{
  "color_jitter": 0.2,
  "encoder_stem": "single",
  "encoder_expansion": 6,
  "decoder_blocks_per_level": 2,
  "decoder_attention": false,
  "eps": 1e-08
}
Rows from block 13 of the encoder of a small image autoencoder, named by matrix and row number. Rows with one number belong to one channel. Each number is 128 + 24 x the weight over its row's rms, rounded and kept within 0 to 255. All counts start at 0.
After each channel's rows are labels from the 100 images, of 14848, where the channel reaches its highest value: "responds to" is what is common among them. Only what is clearly more common there than usual is listed. The data: views of escape-time and Newton fractals. In brackets: how many of the 100, against the usual share in percent.
# convs0: expand pointwise conv (encoder.blocks.13.convs.0.weight, 528x88x1x1), inputs 0-43
# convs1: depthwise 5x5 conv (encoder.blocks.13.convs.1.weight, 528x1x5x5, trained with AdamW), a 5x5 kernel
# convs2: project pointwise conv (encoder.blocks.13.convs.2.weight, 88x528x1x1, transposed), outputs 0-43

convs0.395 [ 85  77 151 134 110 125 179 121 109 149 146 113  93 143 116 101 133 121 159 154 100 102 135 168 155 145 125 123 109 109 137 118 120 178 147  93 135 133 134 112  84 144 100 102]
convs1.395 [119 129  92 118 146 143 144  66 106 103 143 101 112 127 129 128 128  77 149 102 123 117  94 146 102]
convs2.395 [119  71 131 107 124 154 146 151 141 133 117 136 141 114  95 165 136 134 166 113 143 158 132 158 142 108  92 127 156 137 133 124  64 156  96  84 131 141 106 123 112 149 140 146]
responds to: vivid (54 vs 14.4)

convs0.421 [147 144 121 140 111 132 135 165 102 180 134 124 101 113  90 171 148 135 152 190 119 141 139 102 103 109 134 105 167 142  99 145 149 107 156 122 120 124  81 165 151 148 118 128]
convs1.421 [113 109 131 116 128 122 105 127 139 143 160 148  85 169 159  98 118 113 116  94  96 104  89  92 130]
convs2.421 [127 137 147 168 146 172 160 138  85 151 123 135 145 146 166 130 126 141 146 158 120 124 146 103 155 133 111 124 149  77 106 137 127 162 178 140 123 141  69 158 149 174 119  69]
responds to: dark (38 vs 14.4)

convs0.39 [161 113  88 104 125 157 134 140 145  81 123 105 118  94 132 112 102 127 129 146 100 112 103  93 128 137 155 134 128 162 147 120 129 128 110 193  82  87 135 118 147 114 125  99]
convs1.39 [129 106 130 101 104 121 137 164  90  95 113 122 135  99  81  97  93 159  96 111 135 139 144 114 115]
convs2.39 [157 114 131 143 145 124 145 114 148 115 145 140 116 140 111 112 103 114 135 111 122 181 116 132  96 147 102 127 166 172 124  88 138 148  84 122  97 121 121  90  95 124 165 114]
responds to: vivid (42 vs 14.4)

convs0.261 [161 142  95 104 142 123 117  81  87 127 110 130 130 170 108 113 132 139 170 134 102 122 130 146 116 128 114 122 130 118 139 102 141 136 160 114 114 174 115 122  90  73  78 114]
convs1.261 [100 108 118  88 151 117 102  82 108 133 117 105 118 132 146 134  96 109  97  94  99 135  88 108 113]
convs2.261 [129 109  92 117 124 117 119 119 123 130  74 143 125 164 129 150 131 165 180 129 157 190 103 108 124 111  79 113  90 128 143 121 143 174 104 165 150 104 103 140  98 131  80 146]
responds to: dark (96 vs 14.4); burning ship (46 vs 9)

convs0.516 [157 125 148 105 151 153 135 133 125 120 116 139 103 108 159 124 135 140 120 121 113 115 129 167 108 119 154 107 199 109 146 104 166 156  99 144 133 137 105 155  98 128  93 182]
convs1.516 [111  98  75 100 145 105 138  84 111 109 133 122  79 112 129 110 154 125 119 104 117 159 136 132 151]
convs2.516 [175 165 116 116 146 118 118 135 146 143 111 116  80 118 110 134 108 175 129 141  95 138 117 123 149 110 152  91 145 127 146 164 119 145  87 126 140 166  93 142 149 120 121 171]
responds to: dark (58 vs 14.4); burning ship (29 vs 9)

convs0.13 [141 134 119 164 111 143  93 132 128 129 122 108 120 136 109  91  96  92 162  95 117 114 120 137 158 103 102 155  96 139  93 111 106 138  86 165  90 131 116 135 121 129  94 155]
convs1.13 [153 106 165 125 127 151 156 129 153 158 136 175 161 187 155 128 135 161 131 124 134 132 135 123 144]
convs2.13 [131 128 134 106 137 153 115 167 127 137  93 151 110 132 143 143 148 148 100 171 105 124 134 112 128 149 143 123 118 146 119 144  54 112 133  78 145 115 101  91 127  89 141 106]
responds to: dark (94 vs 14.4); burning ship (50 vs 9)

convs0.425 [136 127 127 158 116 158 124 144 146 145 151 114 125  98 190 124 120 112 153  97 154 115 132 148  92 182  81 100 107 157 146 143 141 129 155 159 147  99 124 101 147 125 153 157]
convs1.425 [110  88 107  90 106 150  93 133 144  94 121  97  95 149  92 128 122 136 145 118 144 104 110  91 135]
convs2.425 [128 107  97 154 121 145 115 109 155 141 196 142 125 114 145 147 127  96 126 117 179 143  93 156 118 144  97 113 128 178  83 101 171 147 137 157 154  92 147 134 125 114 140 131]
responds to: dark (47 vs 14.4); pastel (35 vs 14.2); burning ship (33 vs 9)

convs0.411 [114 120 113 139 122  88 161 143 154 110 124 158 112 151  81 164 141 154 143  82  89 137 134 119 118 119 121 119 188 151 146 158 138  98 171 137 186 135 107 140  87 123 141 111]
convs1.411 [117 121 156 119 114 113 125 169 115 121 155 160  69 167 157 120 120 166 125 111 112 120 159 119 113]
convs2.411 [109 135 134  98 106 110 194 138 136 108 110 189  87 140 111 116 148 134 147  69 134 134 175 106 117 130 132 144 150 127 119 134 150 109 132 132 181  93 146 118  64 131 118 104]
responds to: pastel (42 vs 14.2); grey (33 vs 14.3); Julia set (30 vs 9.9)

convs0.159 [118 129 137 135 121 144 127 104 124  88  87 149 125  94 122 125  93 143 126 109  83 146 117 152 134 117 169 100 118  98 139 146 129 128  97 167 120 143 108 134 125 103 144 175]
convs1.159 [134 114 127 112 158 131 115 158 162 111 128 121 174 118 108 113 155 155 166 168  90 157 123 127 158]
convs2.159 [161 120 108 130 143  92  94 117 104 150 154 136 103 144 117 144 136 129 156 114 169 133 124 110 130 142 105 140 124 170 129 104 115  98 132 132 161 160 168  98 140 139 149 134]
responds to: pastel (54 vs 14.2); Julia set (30 vs 9.9)

convs0.266 [112 112 140 147 133 198  84 135 145 102 132  89 141 101 131 107 106 137 160  78 142 112 168 103 145 140  95 123 143 157 126 160 148 125 115 100 113 133 117 101 162 126 156 138]
convs1.266 [168 122 153 141 142 117 155 154 138 166 128 135 143 169 113 151 165 172 115 124 101 161 120 153 127]
convs2.266 [159 139 135 140 117  90 118 150  82 130  99 128 148 115 146 154 134 114 119 135 102 143  70 136 155 126 130 132 155 132 139 159 101 134 112 137  80 156 122 124 185 142 100 146]
responds to: dark (94 vs 14.4); burning ship (49 vs 9)

convs0.113 [112  82 115 116 113 128 113  97 151 130 104 146 105 156 153  96 110 108 127  76 119  75 121 163 123 166 130 126 100  88 132 153 172 140 130 123 111 132 110 145 120 153 142 116]
convs1.113 [143 149 164 169 117 141 167 148 179 152 121 104 115 104 115 118 159 154 104 127 119 117 133  99 147]
convs2.113 [143 194 121 181 112 149 126 141 140 139 130 141 104 146 108 130  93 132 156 112 170 116 126 134 158  98 118 120 133  90 141 147 148 146 137 153 174 142 138 136 131  77 114 122]
responds to: dark (45 vs 14.4)

convs0.109 [167 130 116 130 180 154 138 175 122 127 102 145 132 160 132 160  84 138 133 127 135 157 139  68 140 133 119 134 183 130 103 153 149 122 129 104  93 158 135 117 146  77 104 136]
convs1.109 [118 124 113 128 130 114 118 164 170 136 130 132 152 148 175 116 123 106 144 162 164 102 106 174 156]
convs2.109 [ 89 126 117 155 126 128 105 116 118 105 114 133 115 120 109 126 146 128 114  98 118 157 140 157 130 125 131 124 102  89 156 119 106 127  99 147 105 113 150 116 119 109 180 152]
responds to: vivid (36 vs 14.4); cubic Julia set (30 vs 11.1)

convs0.209 [127 112 160 177 140 128 140 106 107 148 120  82 163  96 147  89 130 141 119 103 113  91 130 151  95 126 105 114 161 125 154  98 109 172  94 116 130 149 125 162 100 139 116 123]
convs1.209 [122 129 148 110 145 127 157 160 181 130 107 117 135 165 188 136 152 125 158 158 146 113 132 121 136]
convs2.209 [115 137 111 142 135 124 145 122 154 140 125 187 113 112  94 140 112 118 119 164 183 145 139  87 129 109 133 150 111 127 117 117 130  89 168 164 143 132 141  83 159 153 129 128]
responds to: dark (85 vs 14.4); burning ship (44 vs 9)

convs0.331 [135 133 159 134  96 147 110 131 161 128 105 181 107 119 176 107 137 122  97 128 126 133 116 129 135 158 131 128 137 113 153 146 157 128 158 169 105  96  95 115 112 135 113 131]
convs1.331 [131 125 124 147 110 132 112 103 113 135  89 141 159 105  99 113 162 151 174 127 119 107 167 148 172]
convs2.331 [145 115 123 135 177  93 107 139  87 137 139 137 126 140 114 139 109 146 138 121 134 122 145  52 114 149  98 134 124 139  63 109 134 135 127 140 124 148 161 125 128 151 118 118]
responds to: vivid (61 vs 14.4); Newton basins of five roots (35 vs 12.9)

convs0.469 [162 123 150 130 146 125 130 114  82 124 165 105 149 116 101  58 130 146 126 141 138 132 117 173 101 129 161 126 128  86 141  93 151 105 130 143 103 134 110  85 128 144 124 100]
convs1.469 [138 124  85  88 140  98 159  96  82 120  95 153 107 136 148 142 124 114 123 151 106  95 116 143 122]
convs2.469 [125 107 146 136 153 145 103 133  99 133 112 128 147 204 137 121 156 148 143 179 127 122 122 131 133 126 103 106  90 112 182 159 133 160 107 143 117 116 113 133 107 106 103 128]
responds to: dark (58 vs 14.4); burning ship (26 vs 9)

convs0.214 [149 135 165 122 103 136 129 123 134 171 112 160  94 139 113 157  89  99 145 139 180 137 107  98 122  96 168 108 162 130 119 138 123 136 111 149 123 138 122 123 100 130 126 159]
convs1.214 [ 98  98 138 139 139 126 165 161 155 135 140 103 159 119 160 151 154 133 161 174 141 110 159 114 117]
convs2.214 [127 146 130 140 155 161 137 173 127 107 103 140 105 143  95 115 103 176 103 128  91 128 146 121 108 100  64 125  94 126 148  91 140 101 107 118 158  86 149 114 139 100 107 126]
responds to: dark (85 vs 14.4); burning ship (45 vs 9)

convs0.442 [135 133 202 107  96 136 151  97 123 138  75 116 108 140 119 137 106 122 102 126 106 125 110 144 169 146 158 106 120 123 112 139 100 138 119 143 175 122 121  93  89  93 102 140]
convs1.442 [152 158 120 151 161 155 179 173 138 106 145 136 154 156 137 116 136 132  99 153 149 149 111 112 111]
convs2.442 [150 147 104 137 118 121 140 140 167 112 155 125  98 133  87 118 119 126 152  83 165 111 143  70 113 118 102 132 145 101 141 125 153 149 142 146 180 125 119 114 109 151 184 103]
responds to: vivid (55 vs 14.4)

convs0.525 [115 144 195 113 114 117  81 126 134 104 108 181 157 102 124 174 147 114 123 145 145 129 122  98 114 150 127 122 149 130 144 141 100 122 132 119 118 115 110  96 143 125 151 120]
convs1.525 [105 110 120 114 122 122 153 156 162 153 160 166 158 124 112 153 128 168 174 115 117 152 149 104 118]
convs2.525 [117 124  83 118 148 139 143 163 143 145 158 110 103 133 129 129 127 151 134 125 163 116 152 155 148 133 108 143 135 177 102 117 176  94  72 130 126  91 146 107 112 102 128 146]
responds to: grey (37 vs 14.3); pastel (36 vs 14.2)

convs0.361 [181  93 154  87 138 120  97 118 101  86  82 158 151 146 137 107 111 111 131 161 107 183  91 112  86 155 142  73 152 137 165 158 135 129 124 127 129 169 105 127 155 142 130 121]
convs1.361 [126 123 157 130 110 103 151 123 129 160 158 117 189 162 142  96 169 144 162 144 128 133 138 140 111]
convs2.361 [ 71 131 129 126 136 111 122 148 122 125 118 130 108 133  98 133  97 157 122  98 141  84 123 130 143 132  95 141  94 133 119 123 140 109 131 142 168 142 194  91 110 121 110 149]
responds to: vivid (33 vs 14.4)

convs0.170 [152  87 160 102 161 156 126 166 129  96 104 189 116 124 156 101 114 134 147 139 111 158 138 114 162 125 145 131 146 134 135 142 126  96 119 168 152 118 145 141 138  98 159 139]
convs1.170 [116 150 114 135 103 119 104 148 143 140 132 136 189 184 140 103 108 155 164 112 134 141 110 144 111]
convs2.170 [109 188 105 134  98 123 135 142 143 128 125  93 116 182  74 158 121 144 149 106 162 122 101 174  90 106 142 127 141 105 148 112 131 131 121 117 108 143 112 111 143  91 138 136]
responds to: vivid (66 vs 14.4)

convs0.284 [139 134 132 145 117 115 116 123 146 136 145 103 122 144 120 143 145 123 102 121 202  95 149 110 129 120 133 182 141 145  91 137 105 131 119 138  82  95 138 102 147 146 120 150]
convs1.284 [134 136 103 147 129 130  96 103 104 135 105  86 105  80  83 110 140  75 107 117 131 136 130 131 116]
convs2.284 [133 129 123 150 139 117 130 117 128  91 150 113 185 104 164 111 138 139 125 116 152 130 113 133 111 113 167 159 148  96 148 125 173 157 208 125 102 125 176 149 159 146 157 118]
responds to: vivid (34 vs 14.4)

convs0.40 [132 114 115 132 120 199 129 168 179 127 145 182 105 119 108 101 132 134  99 137 192  96 130 114 162 130 105 139 153 121 130 148 135 132 149 124 133 108 137 136 114 111 124 111]
convs1.40 [122 127  98 121 141  91 125 131 134  97 156 128 110  94 126 112 160 134 145 155 166 185 154 130  98]
convs2.40 [133 131  97 139 128 156 121 122 143 103 133 142 129 132 146 112 147 107 107 123 136 116 161 116 107 112  74 186 115 129  92  63 182 126 144 119  91  96 139  99  82 129 128 128]
responds to: vivid (40 vs 14.4)

convs0.120 [148 104 108 123 121 121 111 161  91  95 111 127 119 134 129 142  63 133 145 100 118 125 111 120 148 143 180 142 139 156 127 140 113 107 112 149  93 171 142 131 133 109 150 116]
convs1.120 [136 116 147 101 139 116 124 146 157 137 117 118 152 169 121 131 140 174 151 158 113 106 190 121 157]
convs2.120 [112 117 139  90 143 115 133 131 123 146 173 110  95 135 115 133 114 118 162  96 128 144 126 144  68 146 113  92 121 127 119 121 171 124  80 136 149 125 131  96 145 143 179 185]
responds to: vivid (44 vs 14.4)

convs0.264 [157 140 149  80 103 125 145  94  95 194 139 103 130 183 108  92 148 119 129 106 133 114 110 153 127 149 107 128 147 102 116 122 122 101 137 150 129  95 147 129 111 162 141 145]
convs1.264 [ 96 153 170 170 131 146 154 163 127 111 151 149 130 137 152  99 141  99 124  96 142  87 137 143 130]
convs2.264 [112 132 114 145 125 102 140 132 156 125  88 151  84 113 112 114  93  92 144  67 143 122 106 121 100 147  68 122 126 163 143 116 167 159 138 151 163 138 130 130 116 103 149 159]
responds to: dark (82 vs 14.4); burning ship (41 vs 9)

convs0.242 [122 152  91 143 120 168 145 134 158 135 131  68 166 133  94  89 130  98 150 112 147 105 155 153  96  78 102 138 137 126 109 119 149 135 131 106 124 102 114 103 138 135  81 135]
convs1.242 [132 162 149 127 138 119 140 172 158 122 122 125 151 180 175 175 111 137 148 130 123 142 139 154 114]
convs2.242 [134 134 129  91 141 134 110  88  98 122 149 111 144 134 170 166 102 143 149 122 103 104 143 108 122 153 134 137 118 112 166 149 137 158 115 165  90 125 149 132 183  93 148 145]
responds to: dark (94 vs 14.4); burning ship (49 vs 9)

convs0.232 [106 119 130 127 169 150 118 103 116 127 109 180 108 123 176 134  87 161 133 159 103 144 110 143 170 132 160 125 158 138 138 168 127 124  88 183 162 107 125 137 123  92 150 102]
convs1.232 [133 127 104 124 137 104 113 141 131 107 144 155 158 144 162 102 106 143 175 113 136 154 134 183 164]
convs2.232 [153 139 108 103 127 113 124 154 144 126 166 127  82 149  81 128 124 139 124  90 148 153 107 103  86 127 109 108 139 133 129 148 163 111 126 160 140 169 148 117 126 133 133 136]
responds to: vivid (46 vs 14.4)

convs0.524 [135 158 136 107 143 143 131 103  90  96 107 141 178 130  97 135 149 123 154 119 111 144 132 146 108 122 153  92 153 122 144 145 136 166  92 153 148 159 145 168 156 155 139 131]
convs1.524 [134  89 114 157 157  99  94 136 113 113 153 164 128 173 175 140 141 132 161 132 132 142 123 121 106]
convs2.524 [107 104 122 163 129 117 106 148 135 110 152 127 140 135 129 145 133 146 107 131 115 131 102  62 143 102 124 123 164  88 112 110 186 164 169 163 134 128 164 124 176 119 142 116]
responds to: vivid (42 vs 14.4)

convs0.422 [162 124 107 180 127 113 121 119 108 109 112 127 134 190 117 119  87  89 159 100  89 154  84 139 120 161 134 132 118 115 143 150  87 155 161 116 154 135 137 152  92 122 124 105]
convs1.422 [104 107  91 144 121  98 102 113 127 116  80 117 118 106 149 142 102 135  85 118 151 113 100  99 160]
convs2.422 [128 117 122 136 130 139 156 129  93  95 116 105  77 164 147 140 103 178 179 151 168 168 137 114 163 134  98 134 129 119 134 108 103 135  91 130 150 121  98  98 106 134 103 134]
responds to: dark (92 vs 14.4); burning ship (48 vs 9)

convs0.285 [147 104 127 106 136  96 111 134  98 120  70 173 112 146 168 125  92 153 168 121  96 117  91 133 149 154 195  97 135 161 134 167 147 122 128 132 120 144 118 174 113 121 137 142]
convs1.285 [106 152  92 138 121 146 133 114 148 123  98 118 131 131 168 121 107 109 153 177 135 143 161 146 179]
convs2.285 [104 126 125 106 169  99 107 102 134 130 119 138 118 150  84 138 111 156 128 141 129 124 126 131  77  99  82  99 135 127 152 104 166 147 118 137 166 133 143  95 133 114 114 134]
responds to: vivid (35 vs 14.4)

convs0.131 [122 123 130 130  97 125 167 160 151 119 123 120  99 112  86 123 131 123 174  91 121 141 136 117 137 100 142 147 158 118  86 124  95 148 135 116 113 114 112 123 123 135  74 110]
convs1.131 [137 143 162 120 148 125 122 142 161 151 137 171 166 155 124 142 134 188 144 117 151 127 166 111 126]
convs2.131 [156 118 147 108 111 165 143 137 123 102 144 136 119 100 187 139  80 145 112 122 176 149 135 174  95 132 122 138 130  85 150 107 149 117 138 147 171 108  84 117 122 153 154 145]
responds to: dark (95 vs 14.4); burning ship (48 vs 9)

convs0.456 [119 160 108 135 106 139 135 169 110 120 118 150 109 133 151 129 127 131 145 122 110  61 112 100 107 129 106 123 125 129 119 167  89 171  98  99 113 135 140 119 154 130 144 144]
convs1.456 [ 98  98  78 140 113 141 126  83 123 125 105 152 155 125 106 114 154  87 130 113 125 114  89 104 131]
convs2.456 [153 104 129 177 104 132 117  82 155 142 125 133 168 116 156 132 171 142 132 143 128 180 110 143 113 117 120 138 111 140 126  76 118 110 174 156 111 144 143  98 124 150  71 109]
responds to: dark (78 vs 14.4); burning ship (42 vs 9)

convs0.303 [154 158 124 130  98 105 137 131 122  95 122 118 139 139  89 136  80 133 208 104  89 142 105 111  92 149 167 152 133 143 126 156 145 118 113 128  93 114 151 109 164 120 117 142]
convs1.303 [100 129 149 136 113 142 112 161 149 136 136 113 155 115 106 112 109 194 123 134 100 146 181 136 113]
convs2.303 [ 68 128 140 137 119 129 174 167 152 128 128 119 146 113 108 110 119 129  81 151 154 169  98 156 149 115  83 155 153 126 125  88  98 150  99  95 112  86 128 141 123 113 158 129]
responds to: vivid (47 vs 14.4); pastel (32 vs 14.2)

convs0.18 [135 134 138 104 136 128 127 103 158 128 112 115 159 122  92 135 137  68 117 132 138 127  99 114 128 109 138 114 133 150 163 105 165 127 110 111 134 103  97 123 142 131 112 134]
convs1.18 [149 116  70 142 138  98 112  95 143  99 108 102 123 101 132 130 136  98 149 137 129 147  76 141 112]
convs2.18 [135 119 121 150 112 162 114 141 127 126 107 135 144 146 156 143 134 133 112 114 133 102 164 153  99 105 133  98  60  99 135 135 121 164 160 142 127  88  81 143 163 114 150 108]
responds to: pastel (35 vs 14.2)

convs0.287 [154  78 169 126 111 137 144 155 132 110 106 154 138 160 147 125 102 122 155 130 150 132 124  88 125 151 144 150 109 121 113 119 139 101 125 139  89  96 174 122 145  74 132 144]
convs1.287 [109 141 139 123 122 114 100 175 128 126 116  92 175 118 116 123 152 113 161 163 103  98 149 162 147]
convs2.287 [ 93 179 164 143 108 123 130 159 157 121 158 131 145 115 111 152 136 116 110 134  88 159 128 173 129 133 111 123 171 153 156 134 132 113 131 125 137 139 146 107 126 138 143 123]
responds to: pastel (36 vs 14.2); grey (33 vs 14.3); Julia set (25 vs 9.9)

convs0.256 [139 135 127 107 126 100 133 128 148 109 148 160 116 172  86 163 133  87 109  87 105 121 148 134  93 129  99 124 152  97 123  68 122 138 136 100 162 131 141 106 103 138 137 116]
convs1.256 [111 118 166 112 119 122 119 155 129 114 156 159  59 155 165 118 125 160 119 120 120 119 158 124 115]
convs2.256 [134 143 141 102 124  89 139 127 161 105 143 172 118 180  97 157 140 104 122 106 123 127 155 110  95 124  92 148 129 126 108  73 132 133 132 109 164 122 138 114 100 121 133 106]
responds to: grey (36 vs 14.3)

convs0.508 [125 163 137 129 118 149 140 126  97 149  90 118 132  66 114 111  82  87 136 139 160 156 112  80  94 137 116 114 139 124 137  96 133  93 158 102 142 171 104  99 182 166 120 146]
convs1.508 [144 141 112 109 132 131  81  81 136 116 114  93 108  89 128 111 126 102 111 136  94 109  82 124 149]
convs2.508 [203 162 104 152 115 116 143 121 146 135 132 131 120 100 120 125 123 113 119 155 108 167 116  98 120 162 129 131 157 116 123 110 150 186 105 166 126 187 110 102 141 112 113 141]
responds to: pastel (56 vs 14.2); grey (33 vs 14.3)

convs0.521 [129 127 137 141  91 136 170 163 105 137  84 156 116  74 134 150 157 131 138 156 130 132 142 149 122 161 129 133 161 160 152 175 152 152 184 137 145 153 159 108 125  99 118 195]
convs1.521 [128 110 106  97 105 144  98 143  91  99  78 145 100 114  83 134 156 107 120 154 120 106 114 121 131]
convs2.521 [157 133 132 141  87 134 175 128 126 111 123 145 134  78 113 151 107 132 144 109 128 144 131 164 144 183 135 123 116  77 158 186 121 160 139 143 151 153 136 110 127 107 121 111]
responds to: dark (87 vs 14.4); burning ship (46 vs 9)

convs0.374 [129 161  64 104  99 169 136 166  97 127 108 160 123 115 119 152 132 149 138 129 141 121 140 130 104 160 131 167 166 125 156 134 122 111 167 114 130 117 140 136  93 147 122 132]
convs1.374 [ 89 147 149 140 126 121  92 149 109 158 112  89  96  95 122 108 125  98  92 114 150 103 145 149 148]
convs2.374 [138 161  88 124 159 134 127 114 152 139  60 181 132 123  90 150 132 125 134 103 116 117 100 135 109 165 126 159  96 156 130 148  92 115 141 113 182 115 156 108 112 123 117 150]
responds to: dark (66 vs 14.4); burning ship (39 vs 9)

convs0.310 [153 145 133 163  94 132 102 144 131 143 142 146 138 108  91 144 160 123 127 116 147 147 105 102 116 151 131 141 135 113  80 149 134 135 134 145 153 122 141 140 188 116 167 164]
convs1.310 [126 124 193 132 127 127 124 177 136 134 122 114  99 116 115 123 138 172 139 120 120 122 190 132 129]
convs2.310 [121 109 103 105  65 163 104 163 157 105 128 121  99 115 112 172 133 137 127 111 153 153 133 146 103 108  80 145 127 152 127 120  96 129  84 123 120 141 120 129 193 128 121 109]
responds to: vivid (43 vs 14.4)

convs0.462 [128 109 142 112  70  98 137 124 137 117 121 150 149 118 140 110 115 147 121 134 182 132 160 147 144 149 158 132 103 117 141 191 120 127 127 107  84  90 171 111 105 118 134 104]
convs1.462 [ 93  92 108 111 115 119  92 122 135  95 139 129 166 147 132 113  94 139  86 101  94 110  98 127 118]
convs2.462 [142 136 188 104 115 108 102 137 126 101 135 175 162 161 128 105 151 110 107 134 136 127 120 112  96 129 154 102 144 104 165 121 137  92 153  85 135 162 138 144 119 134 122 155]
responds to: dark (74 vs 14.4); burning ship (29 vs 9)

convs0.47 [ 82  73 143 130 120 126 128 132 103  97 121  80 118 122 130 103 139 113 146 151 101 168 134  85 116 134 148 114 141 112  82  95 130 122 154 143 149 167 116 135 130 100 138 125]
convs1.47 [135 127 147  99  95  84 121  94 149 104 141 156 119 130 130 128  94 109  91  97 103 139 115  92  99]
convs2.47 [135 104  92 134 135 158 127 134 109 122 129  64 105 145 149 153 120 107 161 146 115 136 123 108 131 132  87 130 105 115 101 104 120 148 135 143 150 138 135 119 103  93 133  96]
responds to: dark (56 vs 14.4); burning ship (33 vs 9)

convs0.414 [137 110 106 131 111 104 140 124 151 135 180 110 138 154 134 137 108 130 119  92  87 132 108 136 152 117 139 156 142  74 105 170 105 112 155 115 161 143 121 103  96 112 103 124]
convs1.414 [140 156 134 136 152 162 181 132  97 123 165 154 142 117 111 162 149 119  95 150 136 149 153 150 146]
convs2.414 [139 130 126 142 135 157 137 104 125 165 111 125 114 104 142 137 105 110 159 114 128 101 112 124 112 161 133 108 109 199 114 131 137 141 120 154 157  97 115 157 174 165 148 137]
responds to: vivid (43 vs 14.4); Julia set (26 vs 9.9)

convs0.453 [146  91 156 115 118 126 135 136 117 106  97 168 122  79 150 143  86 124 100 116 141 103 108 165 152 118 149 113 119  94 138 160 115 147 135 138  79 127 132 135  87  79 140 108]
convs1.453 [129 119 115 149 146 140 129 118 134 154  58 100 126 116  99 128 150 137 162 176 130 138 132 157 156]
convs2.453 [ 99 126 113 131 133 111 139 156 132 140 125 153 114 133  99 134 149 105 158 132 126 144 132 106 118  85  79  82  99 178 108 110 173 176 156 171 138 135 137 131 138 131 130 119]
responds to: vivid (62 vs 14.4)

convs0.377 [133 161 154 114 121 183  87 107 159 132 149 206 140 146 118 126 105 144 106 145 115 114 116 139 120 147 111 112 153 134 162 136 114 145  85 130  89 117 121 147 141 124 160  84]
convs1.377 [134 125 104 113 136 146 155  92  89 112 138 148  90  90 101 109 160 112 154 135 115  89 101 132 148]
convs2.377 [130 157 124  88 116 147 108 104 143 127 104 186 103 177 110 134 134 142 126 121 157  79 165 134  89  79 121  98 169 146 113 108  83 136 137 151 125 120 135 138 111 111 143  81]
responds to: pastel (54 vs 14.2)

convs0.248 [ 90 132 142 141 124  94 138  94  92 132 174 102 108 146 111 101 187 137 158 142 130 115 158 138 136 112  94 144 102  93 129 170 153 143 164 119 191 158 116 141 115 116 101 131]
convs1.248 [135 102 141 120 123 119 141 158 125 130 131 108 170 109 163 130  94 165 136 121 109 124 195 147 101]
convs2.248 [141 119 108 134 149 148 127 153 131  96 135  92  79 125 162 145 108 149  79 123 150 112 143 107 141  99 171 130 109 134 128 122 125 118 133 120  91 144 144 108 107  99 123 147]
responds to: vivid (64 vs 14.4); Newton basins of five roots (31 vs 12.9)

convs0.135 [110 113 151 114 106 137 164 133 126 141 120 172 101 115 181 111 127 110 126 115 145 128 110 153 149 131 126 126 115 104 132 127 161 131 114 142 175  87 127 148  81  98 127 152]
convs1.135 [145  84 132 124 151 110  95 133 105 131 154 130  79  88 149 102 102 113 124 163 102 123 100 133 145]
convs2.135 [104 102 129 111 120 108 147 121 146 144 122 179  92 109 152 134 142 122 127 140 112 140  91 140 145 161 125 142 158 149 114 136 115  77  86  96 144  78 154 113 103 124 122 143]
responds to: dark (85 vs 14.4); burning ship (43 vs 9)

convs0.25 [154 133  98 105 120 142 150 107 120 134 124 158 127 117  90 138 124 124 119 155 156 114 104 137 100 143 171 154 103 102 110 149 137 124  73 136 122 168 123 110 171 166 140 142]
convs1.25 [ 89 117 141  86  96 125 141  88 122 132  88 129 158 114 144  92 107 124 123 137  93 121 167 145 132]
convs2.25 [100 129 169 127 138 117 164 151 104 167 136 137 124 121  82 128 105 139 110 107 101  73 127 135 182 157 107 123 153 122 124 141 113 100  99 125 117 153 123 132 121 163 117 174]
responds to: pastel (42 vs 14.2); grey (37 vs 14.3)